From a checkpoint of a small class-conditioned image flow-matching model: 11.4M parameters, 150.0 epochs.
Rows from block 2 of a small class-conditioned image flow-matching model, named by matrix and row number. Rows with one number belong to one neuron. Each number is 128 + 32 x the weight over its row's rms, rounded and kept within 0 to 255. All counts start at 0. Numbers have three digits each.
Before each neuron's rows are labels from the 100 images, of 14848 (inputs lightly noised), where the neuron reaches its highest value: "responds to" is what is common among them; "patch colour" is the nearest of a few named colours to the mean colour under the peak. Only what is clearly more common there than usual is listed. The data: histories of elementary cellular automata, time running down. In brackets: how many of the 100, against the usual share in percent.
# fc1: MLP up (model.blocks.2.mlp.fc1.weight, 1920x320), inputs 54-107
# fc2: MLP down (model.blocks.2.mlp.fc2.weight, 320x1920, transposed), outputs 54-107

responds to: 001 turns on (98 vs 49.9); 100 turns on (96 vs 50.1)
patch colour: black (39 vs 17)
fc1.550:140123126161143144129150137149104167135144114088149158162044201135163126112143141142161154167118151134079146085098107179111174131122139089162132119107202147193077
fc2.550:124145117141104117133118128108073127171109129120133113135112062111134142170201153079181132131155146160079109123134091129116142114156116123130184135084086138148150

responds to: 100 turns on (96 vs 50.1); 001 turns on (80 vs 49.9)
patch colour: black (85 vs 17)
fc1.705:198118095168176132137169134127072142135178082116105143146061138120187119137119127113173101173145121178135135136109153100143129150106150116200146112132132126221175
fc2.705:119101031081133079117127145133132172134181146144146131086104170118125145137159152128089147164099153141122140157134101098105107111130146130078064163114123108000105

responds to: 100 turns on (99 vs 50.1); 010 turns on (83 vs 50.3); sparse start (64 vs 29.2)
patch colour: black (86 vs 17)
fc1.11:174169086172195128137122141123038206163142091134057168139104133104171122133127030148177141134027096103085122093132134117099137132126128160201156138135131110088115
fc2.11:124107108126173125152140106107092179136170164154140088083177160094118160127102106115129115152111089125167141117126201108107105086093155151112093147101132130043104

responds to: 001 turns on (100 vs 49.9); 100 turns on (100 vs 50.1)
patch colour: black (68 vs 17)
fc1.369:141130074158174096034157094114105088078117106095138115131162177120141099187094101132182175159080134086094118097126066174144137146114168079174147136178121117213087
fc2.369:089153138121151217108130102121167000104155111138098091101086138057119109144084148152108122137080117157135129057121232138108153113102095107115141179108105107113174

responds to: 011 turns on (87 vs 51.2); 110 turns on (76 vs 50.4)
patch colour: black (51 vs 17)
fc1.533:158145153124160116090110136108134140137149099128137144145179168121081094108122081108159123138103089145110148079134092122080127126147126150101146033140108162182122
fc2.533:151133118108087176099125149114076097131117115191129189147129129060099133141110143139133164146113113122108124167124086158117160175177136131123130178109125149133118

responds to: 100 turns on (97 vs 50.1); 001 turns on (76 vs 49.9)
patch colour: black (38 vs 17)
fc1.205:133126133154112140129096137143142152168088181143127088112053122088131133108097064189123127119086138152108150084099133105209195084127118163138173094118083067169143
fc2.205:132112155159036074171116140044166083231067167107134137164157090043138079161219145132099166125177150121106110115152118162105056119078090112167107134110179142102091

responds to: 100 turns on (97 vs 50.1); 001 turns on (96 vs 49.9)
patch colour: black (38 vs 17)
fc1.681:158065145161104040154150154061125160067114111133145121120158176106088137147160116112108118117148092173096112139090122161125116138140156191183129127172166136213114
fc2.681:106084119140163144117130182117134124071168181121103153075120130170142106089152122082096058099149189173074135094123070144076134157117136139121180177138122141121184

responds to: large cells (94 vs 39.9)
patch colour: black (41 vs 17)
fc1.698:165084077133077093063127142133081068142131145120095134103132147156169116110139116111142100136136198101149119077122111159108153110152132130124118094098150169153136
fc2.698:104182104126076160094129160110135189105135122129142198128131151135116081166156165130097154081136057117130133083139142147125181124117143159120135145178118113059160

responds to: large cells (73 vs 39.9)
patch colour: black (54 vs 17)
fc1.387:106088132139181188104145110107082121121121110139173154130113098152101081145116079143104127126149065183120120107145099129135123043157148117083106118073090079121095
fc2.387:119129132092211131111099152142130167110145110173159110194127110053095148103135102119077130098155130074083156186142119097235137125130089141145181119146133110118143

responds to: 100 turns on (91 vs 50.1); 001 turns on (78 vs 49.9)
patch colour: black (44 vs 17)
fc1.429:150147074147143154109184140078122135123081135132167117144154133106132107132108096163116119198131124126093145122123121113080101119152151169174140172160125147174143
fc2.429:132136158126107092117141102239124102128124130107089131102063093140128122137148164122141122159132129200101126118126107167092177072091109111125108088171086081173163

responds to: 010 turns on (99 vs 50.3); sparse start (74 vs 29.2)
patch colour: black (71 vs 17)
fc1.568:080182093109093110126175106132080079130151104122122151134074158147147202147120108151119130098134130169108145022122116130153174092171129110099131183110068099216100
fc2.568:102136214135092141111133164144157076113150128130180100112131165107122110124127078142152159134177146123138161095112108149151161100072124132196132146088070130131156

responds to: 100 turns on (86 vs 50.1); 011 turns on (80 vs 51.2)
patch colour: black (55 vs 17)
fc1.116:106123123121171144137155152061115218162110123165142144113091163137170125113120073170122136113053127144093133117135134127133172153116168134148088176143168201127117
fc2.116:138098092046181094138140079128156145165114116150120160088139129144127108139134097149141096076150110176167107106134160164106078123018170145101059106175086165080134

responds to: 001 turns on (81 vs 49.9)
patch colour: black (38 vs 17)
fc1.427:061096150164171133153165092129054127138137090191158165148190210147098173101218084144146163087167095113163156116073146206117116097143128128099067162094086076189136
fc2.427:106081097067159106138120163126159142093076124140137131109117130147141150159117092151136129202131164071127134170134080181064140204110107161175153113101095117129144

responds to: 100 turns on (84 vs 50.1); 101 turns on (76 vs 49.3)
patch colour: black (38 vs 17)
fc1.266:175139078107146162130098116157102092124094135116152098161142109129110177176148071158131133099141152133139209150134081114089089109087157146141143161114110139140156
fc2.266:153150072153134105132125165129121162146097116117144114090117137123108140151100103132125111118138161152127180120123092098145149131091152098129146132119164110098125

responds to: 001 turns on (89 vs 49.9)
patch colour: black (47 vs 17)
fc1.419:124140149106102106194153174139110112120169144127124100102153197142166130122088162172173160125141162138183152084135089193137158148125115170139118121107091117145130
fc2.419:135120087130147147141128102121143159137135159128157110099120177103143125111119030132100106167118151108136120128113119136149125129075082124149113093158092121106043

responds to: 001 turns on (100 vs 49.9); 010 turns on (87 vs 50.3); sparse start (64 vs 29.2)
patch colour: black (88 vs 17)
fc1.245:112147110129175076114118148142064129190164116142139136173055125124081163119125093088105065084153118138099138076120140080123112108186117120159116162123057109130120
fc2.245:138071105139146110134130148136147188074115137135115099123133165151141150121091124111121159197155149145196155155131181162092173126104100145091135147085075120136127

responds to: 111 turns on (100 vs 50); 011 turns on (93 vs 51.2); 000 turns on (92 vs 50.1); 110 turns on (89 vs 50.4)
patch colour: white (26 vs 5.2)
fc1.621:090081175106101146127131063143088154137129148196098107129143163114140163152112131179166062119114114148065125100144181114131124133123089152061049069082137103107159
fc2.621:094152172150075149181136122114094049175162185128182177131130151099152137148142141125113085148157129102092133121119226095106156143095109153120016142137143154195080

responds to: 001 turns on (88 vs 49.9)
patch colour: black (50 vs 17)
fc1.284:080126120136121151143104170113112129150169121157110166179046195136141144118138173118137068101106126161155167099111141128164121107146166134194162101127110135107134
fc2.284:117128095119115091159128133126155172130174129132148119152134173089142107123162126101116131200120138147113139120143100090135124156122073148155119156088104130009069

responds to: rule: rule 84 (26 vs 0.5)
patch colour: black (62 vs 17)
fc1.688:079178135163119096170129181117127139141119099162083154093086158152106109126117092142132169119116127079106132111125224170144125083191190140141125125101062124151145
fc2.688:119141133096137144162101114154216185140158056138147093123121134135117110097064164132147127133131107081068151148147104123132123144109093145106136090133166113096078

responds to: 000 turns on (84 vs 50.1)
patch colour: white (32 vs 5.2)
fc1.25:158077095133100164121123156160174173157113126151148100135178134094157094170119119112118112173120136145136132151145121128150150160089142144092120125187176137128111
fc2.25:133161094082060100094130063108115147142135130131126144096082154117126096156133159142125164194099158184132076064138111131157088108106152108208115153114150134104183